{"arch": "convnext_v2", "dataset": "procedural textures in two colours, tilted and lit", "crop_scale_min": 1, "horizontal_flip": true, "loss": "l1", "norm": "layernorm", "activation": "gelu_tanh", "depths": [3, 6, 6], "widths": [48, 96, 192], "residual_init": "scaled_by_depth", "optimizer": "muon", "muon_scale": "match_rms_adamw", "nesterov": true, "adamw_lr_other_params": 0.0027, "decay_fraction": 0.4}
Rows from block 3 of a small masked image model, named by matrix and row number. Rows with one number belong to one neuron. Each number is 128 + 24 x the weight over its row's rms, rounded and kept within 0 to 255. All counts start at 0. Numbers have three digits each.
After each neuron's rows are labels from the 100 images, of 14976, where the neuron reaches its highest value: "strongest on" is what is common among them. Only what is clearly more common there than usual is listed. The data: procedural textures in two colours, tilted and lit.
# fc1: MLP up (model.blocks.3.mlp.fc1.weight, 384x96), inputs 0-95
# fc2: MLP down (model.blocks.3.mlp.fc2.weight, 96x384, transposed), outputs 0-95

fc1.373:137117146058162119127116166148115114126143100150095135135155127122123122149155155148147150120166141170159113139134099132115152100128129162137127110141080094143146140158116112092151164129102118159143157184170129112117169120140157145134149144188121109160123155128177118158115155120133119130
fc2.373:154099120176125128122151126122129123172084115122134124088140163133134111182161081142138082134068139147132146135106108099155109166111156135136131132121102173117118107136149129134132130163139130099112162175130093118159103138106143145129136150099138164077139106139095127136133154135101171111
strongest on: crumpled; pink; pattern colour: pink

fc1.224:159146130115139125129092145120135142179121099140137127166175140149155158145122113143127152116124172145196099121153183142111108141119115133118136126120118126146126118150156155162114134171118126139085130130124177105108120144039128147131156136127140117143113103155141109161155111127167155135
fc2.224:126151126133133125148136151096109144125151140131099105133117131139116158107078126133157142134087040115176118144122126140130111117119140095131115124154100119081119160174142144162156121127115141126188113106103142103153124134170145154125128123177132142150171128131138120188120107140130102093
strongest on: green; ground colour: green; teal; ground colour: teal

fc1.306:092135095210161073147130151154140155134124124134128166123147125111105104123146189162154149137163129150128155100123122179138134102151148134113104109164190097106115137156110109149123141137109131109145130123104095121138105142097131154135130128104142156142104106096112140111129148160133153134
fc2.306:099120122134161083141129159107109092166137129172112174163125135129133129128140127094122134131082143139136130061119098119133150146098132124154117127094145139132173172178135130160173099094152103111115150117069133124105105104122131121120149133114139113122100143136107090128121162113126178133
strongest on: ground colour: yellow

fc1.26:093129150143118123129156132115121137088118162126147163130072133129112130123142132107141144114128168115158147077084141156119110116065066103116136096153130103114126098134124120147096161147127105143098114100142167074113114163126102144112148094112164109174118143111104147131134104114159122137
fc2.26:099070143127117124123144162116127110112098109120093112102164153155176135119143091164117099061142065135127152166113149132161112107131123109110154123146138110120125127101118133123202136129133148144145170082133136134132146108085114105127149123104132098132109135148141091129135126122155105144
strongest on: white

fc1.223:124097150134094134134144130145147142138112120131150113117114143114139153133115132125116159108131077100134175134095148128122111125130109116213119121139148131122151154114166072115089141165130110102120148156144119132155125144148125132096147164173124126096112151116085137161149116134206125167
fc2.223:095153130151119098143127152141134136148162104107106147126149119130135154143124124154117112074124169126130187117139156135133158080133140152084166124144089135160132159136160127159176124096084158164134141138087132126142156128123152119161138099166112096165126121113113157145124106097100108098
strongest on: black; pattern colour: black; ground colour: black

fc1.331:113138143163127129125141123134135135148153116131150135125133136128132144094175143130132123188141160165100131115087114139091114126135078139188137122142165127162148136083114144048170119105143119136114121153131104143148119169127141160148141140164119115097127143120138161156136106097093123177
fc2.331:123122136125160169122150153148148129132132120166105084127100102164140130169146136103151119139159137157111125160123154160134067113126114119101153135151173127107171171101127108126200189096106139108139102116136136150139123134160124146121109109151126128132151122087117086111134156148126142153
strongest on: pattern colour: yellow

fc1.267:114138155146095118130127111139106168125168151155122095144118147125200115090150119101120114137131135116152136170156135155129135094124128123136100160164131129166131156142157152106115144150141146134173173140133122125137185133130142107087086165166148137117092158124082150090109136151114114121
fc2.267:136148135131186125154122086109098093109135129170107102114149142140097156105128113167111099093128135149116152104143143121147103110150088108123091162133102129127132101101129071123168117130111104118115098123131140123137163170139104159121085117095135144149145174103170158170132154135121152110
strongest on: white

fc1.268:166148094107150136106166160169156193134122127122128150129142128104117130147153123127127120125144177125124049113148124129106109137134153144113112123104162128144158109138115087152139149131162137112107127094133073100151113101110084162111122148110120152112115119143164112119108172115088141104
fc2.268:144138082107122119137147139187117158109156150150154118158141155130132081117137161077094168138171161140134039159108116107111133144141105086129129126114084161126128140143129133112136137131113129127153132113144137108124159122171129121143132141132125104175157143120099109129121116125180142137
strongest on: black; purple; ground colour: black

fc1.18:131106110114144099131113128105123125142083079147124087111089165124085136121153089119110153151108121141116121170121154123114151143138192148130119120145140159125145142113127109139123081125103136160122131121110157126118117140137141158106164122048114106096108099146114134102120129204130130127
fc2.18:150121151099148158146107130117165147091109133141097148152145148139137110143093152104108137163144135145185161127168147132140147153132135138162116133096142118092092087117158140119099129141113135152134093110154098134170104146155152129139120144128135132098103143163085133184137136201135150112
strongest on: crumpled

fc1.88:110099129166155095099137164138134091174144138112070104178140147163120150128152133113102151141150154102137172171194158133126133147122131141152113120158123166127088146142130124114127120145135136160121103135134148110101143137111142107135148137144152138164159130132121152160122147133150091190
fc2.88:136135131126156056126117124133100092135108141096090112138149133165155112093126147124090161150167133097139089104151155117128078111154138124106116116118100100124057126085100127085121128156137128112096127151159111138104118091134130135117132152122106162146142141126135159167147090138127107119
strongest on: yellow

fc1.82:130117165137158147125167113143151147154112202149154152152138100130147130112120133146126141140146146164181150175140143137130129144146122132143159139153102141141129078147093150159145173120138118119159134109139129121157154154170100132124158107095142131191104134117134090117147125102180125130
fc2.82:128103108140108104107112089123070079097102121150115144110127075102174147093122100127125092141151128088132077091079153098123125131148114116129136072093082123146115123137131099136138144124130085106106140124119119100128112118128136124089126129134104104137133151151101109098161101112120111100
strongest on: coarse scale; blue; teal; ground colour: blue

fc1.334:130128159120180113126141135126143127124099152129119109126127221152127132133127129139125137146152096135142153150119132101137117154138152177133123120088125133070132135176086151176181106120113092108115106115120125134124132183143125122118120134084117121113140142135149126120187141133086122157
fc2.334:135145124098144136071117134105101134143115152150115107077139132095119133146170121074141122118129139156111126151154167135106095132152136125116134117105133116120104117137082125182114119072141134140140138173080126130141081193088129142119083181117103126131116136150130132126118096132117118137
strongest on: yellow; pattern colour: yellow

fc1.340:167120140119110163184111158100109116145083148135122155106161131115142138166142118122149096113113147129161137102157146135135106129140133173134131141160139104143132126123170091125140147152167090155092111141123087100115171149158152097165119093142123137122151135148106172116134148078166152138
fc2.340:119151139120142153167094153150140114113093152138147124084147150143113129142127104138170128124080095110133120158121124173136125110108125150170184114108170142117169129048128100106116120113136119125117145156143129088126157136102103093135154093137127126150104125134096108132074162127118134144
strongest on: white; pattern colour: white

fc1.81:111089128123118101084118138147114155114113128097140119121070139172158098098107131133153116097130110076107143094113145125134084100129097105143126144155117096111130147127125112145145140121133155110112110115162120081135116103100172137174095109117174095116158144122102139154155079136132166142
fc2.81:124133157139129110126158118145188114136129086096105082148175159181103122107113140116146118197138148137117160174130170128137101110111107147124138114134135114100159124120140115109153116100103129135145115137124137145154143149157096091115069152105151135151118138111141172175132126151136140141
strongest on: yellow; pattern colour: yellow

fc1.57:122157104118146150126130125111132205157126154182149138186141110161138116104101116154082137122162101116148090123145142103144148100155136126095164119118175099157110122122123121128118118067122107138111141131152152131127139116145119084106111138139105113144140116130170150156085145150097126149
fc2.57:156117119123119120139126122105116189189128150139144130147101120101142141126141161121117181133090118103121137061138142163110148145109104093102156118105144112154098077129107148087147127084135121121145120153129070119126146142147121113154112138135104080163139153100168148128138118135145150121
strongest on: ground colour: white

fc1.74:118229127141161128135136149111144121105123116125120146125137145124079166101106129127083139124106121136135128081157103113129132117157170113125149125092128163147143127126122118115141097086141084119132127136143162160123113169132087174128103136129138131110113124110110119119128202112121102151
fc2.74:100114119117103118118124125108122102082078074109123109159130187158109085080108112132123127124116141134108107190144149117108134107120086168107092137124136143108093128120142142130136123136158154105169174122110138175079125118116129095142107154129139127150127152115144103119119106138169136144
strongest on: grey; cloudy

fc1.222:143118154118121186093113123137129163119122139127124143129125128161091139147153131132144097122112132131122157144115136143141148200144126082127071096094153116131124143141142075136166154174160109141150147159091136116115115129093155107137132103134182176111153169131142148130148143120096137135
fc2.222:160141087114130201138122113116149131111116128160129088059130147160106119128128122170161104131140115143130139150151141161127145124130116106141128136120126105137104142118140162161168153092141147132125142147103113064150157067114128168153157147140175104124136106158120155146099127129130118135
strongest on: rings

fc1.38:157113128122113134108140177125128104103146130106186161121132140127116132117107102098163168044134137137149142079106123102175120148130133156082133130132131149117154099110134109175156136135116130122150096110145127110131143137129118172114136141117169103147149163103122130137088087109117157159
fc2.38:132132155132124092137109076149134153153130147127155170122130120103138162124121102120075152125119120121099165181137144127170194132139105136136121141108123126135133125183115116121108133159125134085156136142116131121105118137125130116133126118116112091169140155185101172059135116122107144165
strongest on: crumpled; pattern colour: white

fc1.31:117098114108133113106104082112101117145145137137100152179144085127117124170125126109110133105141101144095091074114043113097099103130097126120110115099129113129125092101138105114126101085107140116104132116109128107121118146103142088110144109108105136095096081122087124130105112146119117144
fc2.31:118065124128119142107113111161097142137089130124117102091117094134175162085148101108104135135116131103144130131107114134128122132112058124117131098110104121114140127119129141107140160137125105128049156129114121127119105116145120113052115127121135090122125165135129117128140076144090100112
strongest on: purple; ground colour: purple; teal; pattern colour: purple

fc1.86:131116093134129115115134125143150122116114152165108177102178133126151140107102125085095112107147137143167119100101116105104100128119126121150123123126125133120114130097108172136135099168112156127142104111111109089107189127125126115187124171084150089137092087145130113121148175102142139095
fc2.86:089094121120138106120124105107123144129117142093145150148067113132119129137140154121130115117109085143104111121144178125105113122122119164095141114116149160157100126126163129132174125106146114101111087081134150144085100132086168103100173135123128094097146144135150083136118095110075133107
strongest on: black; green; ground colour: black; pattern colour: green

fc1.99:126127115137131131138144171140129094120124142140135183118143138128142132154138127164142112139137115135118100065159145162140143104129182119114170124146162150156138121120182134085146138136140106131112158137125173144148109152110149117124171101165109171200115111152168155135138126160108144120
fc2.99:142147149097152131173089119129149112135105109162161128114126095099102154169074116156170128151096107094104128176089128129131162104097075122103160118134127176160145126157144099129104130133123150142110157125112095115115145122115145129113132105094093109124106148122154122165085126131109122114
strongest on: pink

fc1.242:134117153146116118113106162100086133122136135105120150090070113141108150126104119144132142136143074155191124144126099136145107114116130143142131142128130130147120169121112116140123120125107122171117134124120113039120125142115135178131173098154115134116179113149080166127092112137107116157
fc2.242:150091128163131133112156161147078128134118111104114112149185123150141126131141155149123137124148115150147097104133233103107120141161102116117106120125112116144116081106135141073128163140126137097107112093133140125119120145107107092103135140078107113143142152156119135149167124115126120134
strongest on: grey; pattern colour: grey

fc1.33:146134112127141122102109114160108142114046165124127133123149116141089132137134140129141092113132145128144127106121146142082156097163136136136107124163052126167174150133134095083135167148110133154141133152123126136133197120127154124136127132162165115142116117166104142143143166105123127116
fc2.33:119138139133083134122112174188120120152158136134162120132151129118116118123138118114123119140111111130127168145129103137155132149138150151117151140149138115118130129121116103113127100083158131060132152150120098126112149152127096134139154094156169088122107114094086093162116179098151059143
strongest on: pink; ground colour: pink; pattern colour: blue

fc1.352:080140140163112137122137110135184163128134172147114109121125166161119100121099093126155117135101112132181150108123121124149135133169150137173147154182137136146124130141136123159170122120163120134157165155112124171148152115164114107134148139120147113144100125142139102086133162118171096164
fc2.352:092130116107138162137137100134131155084143148120093199106106091127132103138153126083100128107158142104154115160115168094141189134112140150147134136113148135125158090146097101155136121134114115139080116156133081135120140143142152153133154124174119145087108138105125095139093133123118145108
strongest on: blue; pattern colour: blue

fc1.6:167131099110148112070137123127119116107136167112113090115118087101143214120123113113079133158131125111136156128097121126186127139127102161109148145120152129121197074142144116130175124147109098167117113136134120128114126113149096125113128179102132107115131125140144130142130119127127126137
fc2.6:147153140121103105103138134127088136116139174139131129135137134088106160148157092124151155115128131100108166142133088107101178156148151102156069144113132145099159121104100122112089132095131097097152139140118167091132137171103151129143106109129140145161118106131092155160120089084121104117
strongest on: rings

fc1.104:151156154120125155093125119130141121127123138162094131167154108051101150095122122130120126125123116157124105155121108125136120115121176128145092141123146152131163142189143105122151105154122086109184117147147116134140128108126140133083148076158164169146130138139183155139114127121119162122
fc2.104:125106121119090134100110102137136147136146125117175157142123156077149133102094148118109084131127111142099113064135153157108130131128135139143146116137093144107107100107132123117134114139162187136104126102115123130139122125122175154158164118143208131145134114137117179119114114092139096167
strongest on: pattern colour: blue

fc1.44:092141139113138169156105122153166106132116077124106119163123112141128127122160126160095103127109176154135141135117110135118141136124144097117123096121169116116125053116123131106117140096134132147175115141139209100131118188153097130113130152120119138135143143092101121156124110110133171126
fc2.44:104127139145094143125134106121064140132132109139108134123182132123118112112140161152102142140094135147142162135159104146093105170111094130119137134146108140147119160107110137113088125123115129080157091093138118130116116132161078106119114142059162143124173121106166166109135144106128120085
strongest on: crumpled; brown

fc1.314:130137075072150135114124143150152140154142137099136143123147124124093149141137158143123146147147136131139144150126131158094149087129143140135018115121119127119090115162116113143131169119147107136125144179155106135166117127147157140136160099155166119155154119162133125155133122142118154157
fc2.314:126129088146135111098125134138104121108104119098153123132100145099128143111118190082092131141175092120104137105116159144144142128144133156125174153125091136124132133122127103131123113117140150079146106167103116113128101128089133171143137128167159117089133136141139073147129084089135088171
strongest on: ground colour: yellow; pattern colour: blue; rings

fc1.300:123141149120124164146140143121139150148136137133114143114096118127120122133120120157143102138135163144131168102152137137130131120134089117125138170152134137197149127124120124150112110144204081145094134178153135143112160137127162125134114124132126165111139168105170125096063130198149131125
fc2.300:128102141136140097112126121150154075126121118093151165128153116071127141160149135117167083121124146150138113102110061128142135136132117135125169134123146110109109134153100114096135109084177142155099109095122076148117148146144138125125123129062102124077123102132135138104116149102134100134
strongest on: purple; green

fc1.383:174175127101120135129164174138158137142125179115134151100133103146148122141172132155143151078165131106128093176176162129145135142151148154164133144115153131156146129126115148125141133134123126119147111136149111096145127137112112135160137129082137164131169107137081101145140167177140153122
fc2.383:165197147129156139173152161089129118130189100144157144122125156132074133137108147135112108121135114143105133179169086145110143141100179132112134161129153121143105107113119126156120121165137155115156113127160128145066128124125123113158102092117125135128149118156118122124097132130131138158
strongest on: coarse scale; black

fc1.103:092090121134126122121105080123124148126107135137098106155134123118157138133147058120098151174162105165117107101138090113123104123095145130106142106128082117124107120121113131133105138140139137129139186096121113140117096134121105105088146140091142166105114100115074075133132121128172113091
fc2.103:122094117155082134130143125143147106121119094123148130102145140156126156108136097110101110110163106132126162133144094125147147112098045108128088109158099128132141145114123126089139154130123128204092172141092135148152128128143098150140146161098093111106119138157142167098128123141148139115
strongest on: purple; ground colour: purple; blue

fc1.344:141117116137166131135147148124093111132131116161084145165154133133126169180103150123113143138164166110101157084129074132114166127146155136146126141108108125074146139167120134096122119150116117107055138109149134108136131111121137089118129142168131109114132086125145150105118147174114144095
fc2.344:101118137098116128131102095113134113104101137119117160131106150131109099126094107118117125147109138134109157139119114187144136122084113106112128130126124152094132119099128103106139092102111022138078155160097137113126127137128134080123129141102145132123147164064118144121118143156118156105
strongest on: black; green; pattern colour: black; ground colour: black

fc1.78:110121140143151153160086131115124106147131153155153134127162101125109122099107119142140182175138122102107116122109132131091170141154121142170142144128111129135067146120139146155118144126142135130149142142131091143123115159122193147105149163148084139078108166139178163104144132115145127166
fc2.78:159150109161094096131136133087096127135145127128093121134122125122154085148115166191115133104149114141113154133137105159132129100110103148144137150153114150132166123098109121131150151151122166131151147132167133110141128153146172124114098130148117087195168109100115073087153123126162131128
strongest on: pink

fc1.261:137143121147108097145106117098059141114136110091126109110138114132124139057156114106104109147151149144138122135131028141173113128119118161099110111109116113141107118100116108116086130157132158121163153128095139115127183121157127146118109136123138134111117151116115106109157123117154149123
fc2.261:189144150160121150139183158128149108115103135129149142119143164147097141183159163120180134119120139149097118120150121146145113148157117157143135133143141145133110129145154144105136157117149148177179167118135150145142143154165120160184124124113128164140134113153135136146110149080155109141
strongest on: crumpled; white; pink

fc1.361:066150106133138154142145136135125141111116090080126135137145138119110146031132148131128124098135143069116125110112113126145104088114107145150129144149117092071132132123108142156111116083128151139159162116117130120117107127088126121140141116077144106096141117104133138168124101117121118093
fc2.361:119138151107143100097127108093128110117112108100139130120184141167161115078134150149106150184162114077139167159171179122142118116126136132118098130126121126131112095087108127147133098164155145135097138140108136132120110145141106086128131125164134144159109127134095099161069124131102144135
strongest on: yellow; ground colour: yellow

fc1.269:107148123149140162162136130159134149131170147139158126130123141138134070097105139146156072135151103140160114119154147121143140136124139145175141126125123113134112103121109148171154175134160116104110153155090105126083130152147132165119138150135118144125127115140153131152153160207072132135
fc2.269:144133128129149097154128143132146100136153133101146142124162088091122135138150139172148127088085137121159134126091088153134156099097091094160069114200126136152124134140163140109119127136117148140121156116141130100141148099168138130149140099086121128123119151141144078140103155121148156096
strongest on: purple; green; ground colour: purple; pattern colour: green

fc1.113:138134122070122192153137124120103144135104147132147134150133151127180148152130071076104124112115122120145087127129123077129131133140118139142137155185083175132180108130111077140120123138139108154119114099141140119130138095163138144149120143128134112130147168185144124145143145124117135131
fc2.113:142105106137155147091116165145118106133145121150114143105138139183099094141139117100117146127081136146131112086143149142106159116128154133143104121062144107144156160129141170142131105122143101116112138158120142103137096082121146168119179110140104093159083117103107098180104130143136114135
strongest on: rings

fc1.255:096124159117092180156080113125154138130117109192144123136160123135133134144114127160124146136139125112051152125138162160126135145133139148103158111138151132093149130161136150093162137147127122178175119138133138107160129135188124147141131134137134108104118153101143130132152146165170156114
fc2.255:106145134089129151132089100137125142150141125155148105153102120154163149139108092125131131103160150121081169132118175110147153137115164142090152119151101124182134117152152173105098119102108105141116133107112115116166103129089157171093114119156127124122155123102152150128153181161144143146
strongest on: white; pink; ground colour: white; yellow

fc1.112:143126142124147140132169181142096161101104113130165165151168155125134126160125137150157153198113151129100144182094145123130130151144158158139152119137160132161123140110158115149133107156120122121144141136115161159119115113107124127140126160184141147163129151113091146128143125124068162127
fc2.112:146162124131141092148087154107142166081118098101130126175121131163125158107065132129122133088101143139141098154100119138132113164164128116136117108125130131126091121165118150141107071143097124169131103156121129134141101131114136109107134167158097084137140124128153113185136107118096103146
strongest on: pink; white; ground colour: pink

fc1.1:141140134150104126126152105141136132116110126115103130186133145173150102184134151152126113109154162129140126157153140126133118122125143121097105144116187124125096152133154126125073085131119083087130128114113162138153166115151110095158160129144110159113145127131129141198178099121144147120
fc2.1:111136109162134115123161131134111156149133126132164128145193121142139145177127141158149135134146144104145150125106138128095160132143091116153144191132124146120127130188110177113153159143117164161100112171150142119178141133157133124118115127141110120123096077114160102167116122119130163157
strongest on: purple; ground colour: purple

fc1.358:161137132105109191088114126154136133138157139146108149149144147172177139135119130131110105118118139124146156138154146090152140149131142132169126147068083144157152072113128158123085146154120119153131118163137145134146181135143151104145134157142127124137119136137130177121152154115105076143
fc2.358:151106122129136145119118145116150129118110094146100145138103108141122080118139134103109097155127123108131158081109097165150180114152141112139112123081124136135153166142153168142161068092168134092140132144084129096120113080140141165110133123148169088142104138139155126144088129128139099133
strongest on: pattern colour: blue

fc1.51:140146129138137132133127135138146074117127134169141140147116138074149165105124112128168143116133099136134107115124095133090139135130154154120133118154108145146141146158148131135157136135113016080157105146150139130140095152114125121118161112152154159143112135148131151196114136115127099137
fc2.51:103127103124084145130120124176152113162130119131125150133146130086123128127078130100156071132106120140112145081130144131117085148113113099155130121149117139138109121118086112127138104154182151146107110043118139110129090157143143123104146115159160130131105128093089108173116123124124113146
strongest on: pattern colour: blue

fc1.280:091137120069123127113103109135127121126118124127119131138127131117130171128104112127146129152129122137143135126152137162098124126157168170115124100122161150153097120139129125124131104138223163145216134119104157141063112110134109150123132140138105147149122129137160133130164125084152110135
fc2.280:134105163142126158127144120141154159104112130155123107133173117149148110139098173089148125102119102122165092126151167097128121109125151107087164117120119131180127115110132118117105150134096160164112093115080119131094147138156163140097148158109127112140095137166177096136146131100162095114
strongest on: green; black; pattern colour: green; ground colour: green

fc1.61:112125096111133106102122147133130208078120112120137145119128133134119128125101166127133097133136079137120127112117116119125104119157173151075106149121144148105144107127149097150110129168100119090132133156130128121180164145122096139124114147122123176070112190144135107150133114122096106117
fc2.61:155127140149150123125146144123144118168159148145133108099135097098138149135154169120121178170139140107085090126155101147117170131120108098090159124132120114097154153092097115109180097109161134176135110132134138130121143158111148147131112127120106180188162135116096140131158107142103142130
strongest on: pattern colour: yellow

fc1.52:176142123133105087125140115127128118123158153144106186110176148141140141181127128135137138125071109133155103140096177128122092127148119085143139152151154126164134119071158155139131106096097122160153114139121114152116129157102136158109140150122142125146150151123140134157169134163170137159
fc2.52:143164119127113112170106152102121125107132129106168151097108146166134097200173150156142124120097104152145139137170130181129151112121167105139147142127134125105118125109167104157114073141127139126124122136135157135134135141088134116214118109142109106130122101116130127142121164152143128151
strongest on: white; camouflage; ground colour: white; pattern colour: white

fc1.108:156140144146143116147172103129147122151150075142132147129128114145162144155110157133124144141097148136129136097091140152128199150151135134177117153150149111121141175095127078118141149150107099139121152196170122132124132096097159139155144129150131162150119132165133149104107162120142120135
fc2.108:136140090169139099095112146164161152135118104109130114129159125077144088073088133115098098110147154145149072173133101132115149143172136131123154137081145131127121124100146138171097163119152136129164136132160117123130116125118094119126140152114138151130158138122132133107165167147150085141
strongest on: crumpled

fc1.14:141117141138148147136110184114138143139130107125145114149129119148117124128146130133119126135137234139151123139130096119115147119121096123098142143128101118168151144186146153136122138146088098133098124140140102121199100116085144135125113134149159116114144122135132145131119102210123125122
fc2.14:132121127126129080121124091169130103116122140112149145112193147113135116147153112151115138130144154143110121146124061114122103141123135134113132140090143137058135119099107099063131142123118099160124131136138130146101103111107105124128131155158117133080103119152124151133141168091079153171
strongest on: green; black; ground colour: green; pattern colour: black

fc1.342:117103112103117102135143105121140132141140133123063143160112139112075065116120132106139116136148120115156093144168134187131117150169137153146147159134167127113135129112128119157073131145144133153152151123097172124173151177140158140133131102126129172144114142119131118126178139102113131105
fc2.342:138166147090162111107133105136078131134123145128105127157138150103108110109120132138131098127149145102143110072127104089146108126107132075102136140099147155083127098132160162124143139145102095128114102111134151093140151157105147185129092106107127107087114125147121165148111145083122138176
strongest on: green; teal; pattern colour: green

fc1.282:133135161125142132130126142101110120123126136142124151113126096138123142140090133141136141163097130126223128094093156116126142126155145113118130147128129135145108159108155147149135087195124131112112113123080133080114137123120152187132084141174184140162129132138137123119121178123112124137
fc2.282:131087117147121083139106096107116130139112133122128138109179123132134166135113139111160133123101080119149111149140117116136128147145112093146139110137124112136104119097114139098139102106101110123018131101132125117123139124122119079095090107105120058142119121169121104142142111111094132124
strongest on: blue; teal; ground colour: blue; ground colour: teal

fc1.272:129147094115108151170138111111163147084098184162156093140112150121083150142109138151126100129145105147157095149128132115133100111143147112160122143113148122141129050148137093160152089146140098131136121149151140137142136201132126110124133123100133127145137147158121128122130147150132080159
fc2.272:090116142114129132132133160122150132177124146136163163130122178098097123148135134122151143114117123124133100130109150112139165109174168142148175145113124111137180086148149149136100130126109161196161128148110145094136144140092122120160147099126115150112076098129149152110121170108156112124
strongest on: coarse scale

fc1.122:135108148134092123093156117144110084097160200113113175113086138129122072148094127124166121112125111148171138085133159115136101116106126114094125116139109139153115122119134141143147135106129142147140114092137066088125104136148124131142114139150187110109116142126170140138119142093105142142
fc2.122:169098162158135137125132120156133120159109120159129099108196125180154113151147077117167148135115155132128159163145097140093107116137105104146127135113168100083093082126136119096140164136130158091144150126161139134134114101117118117142095109131144100174133127127114100153128160116148120138
strongest on: purple; blue; ground colour: purple; pattern colour: blue

fc1.247:157129137187132159145122133165143162140110160106117059159131130144163141116167152123101147115081140141134133129118098113099130115094182144096085085125141117061173164111149142125120114134127169150134113106131141140111124123128124171117123120119134116122138156107123119109097148132107107150
fc2.247:151116137116103126107141159117150162123112142112141209114126149106099111146164134143088118134107149138108119118071065141116138130143088138132098087106134119115137120110129131127131139145166128127156149119156138100128089138117097103138138130103143189113155115134086151142127111103062131140
strongest on: crumpled; yellow; pattern colour: yellow

fc1.114:131137132129136155140111131119116136180130085117155099133180142128141134197151151147153144139171126161146162112142097149140124158123135203164144139144108141113139121160136129137143152114128138123096141133151174163179116140141131112112173121117109153084159118127160149139125151143111164138
fc2.114:100080109143142074101132082162133096108124109127068106138136118153145129086103132107081123146137118107128105145090152106148111119155106146116110124117100136120124118084113138095115122117138117136119103136123124143098123124098098091106133143133115115161115158142079113087155091186112127091
strongest on: purple; ground colour: purple; ground colour: pink

fc1.4:115124111108103106150170127163143114117122148132140126117117171131146175121134074103136165121108116134146113147147122114118125142115109190133154130175081175090171091083105118149180151137193134130098128110136137135125121134144129129123143152138146124145103100118125143139093153168143100130
fc2.4:122133099107154127120123130158140107155115148110116141148157145154105094104096104101082136154124127169132140096081097141127169136120129123156100103096161131122153172110160162147153116144122112078136153155124146111112111093088134136141162140157136100139085109133091121197106149135123120149
strongest on: green; pattern colour: green; pattern colour: teal

fc1.65:131139116173149160128136133125143138124115112126134115119139125131087147143125136132117165130120161124164167150126131069122156156124124073101197143113098124140146170107130122122132124137167146124142131133191130119187094184109141118120116114147124110108157118143104119135056118157138123123
fc2.65:134121141115149165074129085144137125159140127148121146102159136141144157135162139104123147092151112165141121119101087125135100101131133137102121152098166128103158100100184126102136131126113140122127149168143115137142143181154120141121091178122098114079074138159117163108123144133101126164
strongest on: green; ground colour: green

fc1.21:161120144107106176157151131137133155153186128127134138132118150140062129136124075160095140125096133118125112124111115086119119096133104155112123205140119163124136101085103124138149148092141116104107157121081116137085165106124131107127161137142114145128126138126138099148160096122150128128
fc2.21:109133187045104152092132111150164135120140160142103132145128108102088135150124117148161101133134121111131100154155080121121124122122134113147193166088129117125126119118097125127175163110134132124109082147129138115141149097141136148103130100144132139123118164168172129094114147119133117132
strongest on: ground colour: white

fc1.283:099163171132090140126150166126116164142103111117143137117141125137117168168156147156133131072133138114143161133145113120132119109125125129146144138139121148109140106137111170158164124116111151092159132137138148147136145222135127154075128116111151159144122123136164150142077145152092121153
fc2.283:129145143162191118162147111147132091147118161116115107116159123107146133126113093121101098135089128128120171125143139140109079124088148132196148118163168117123139115128130141110184091129090143108118113113144120112108135154120098138139091154129149106142119131168155096123119155156093162149
strongest on: green; pattern colour: green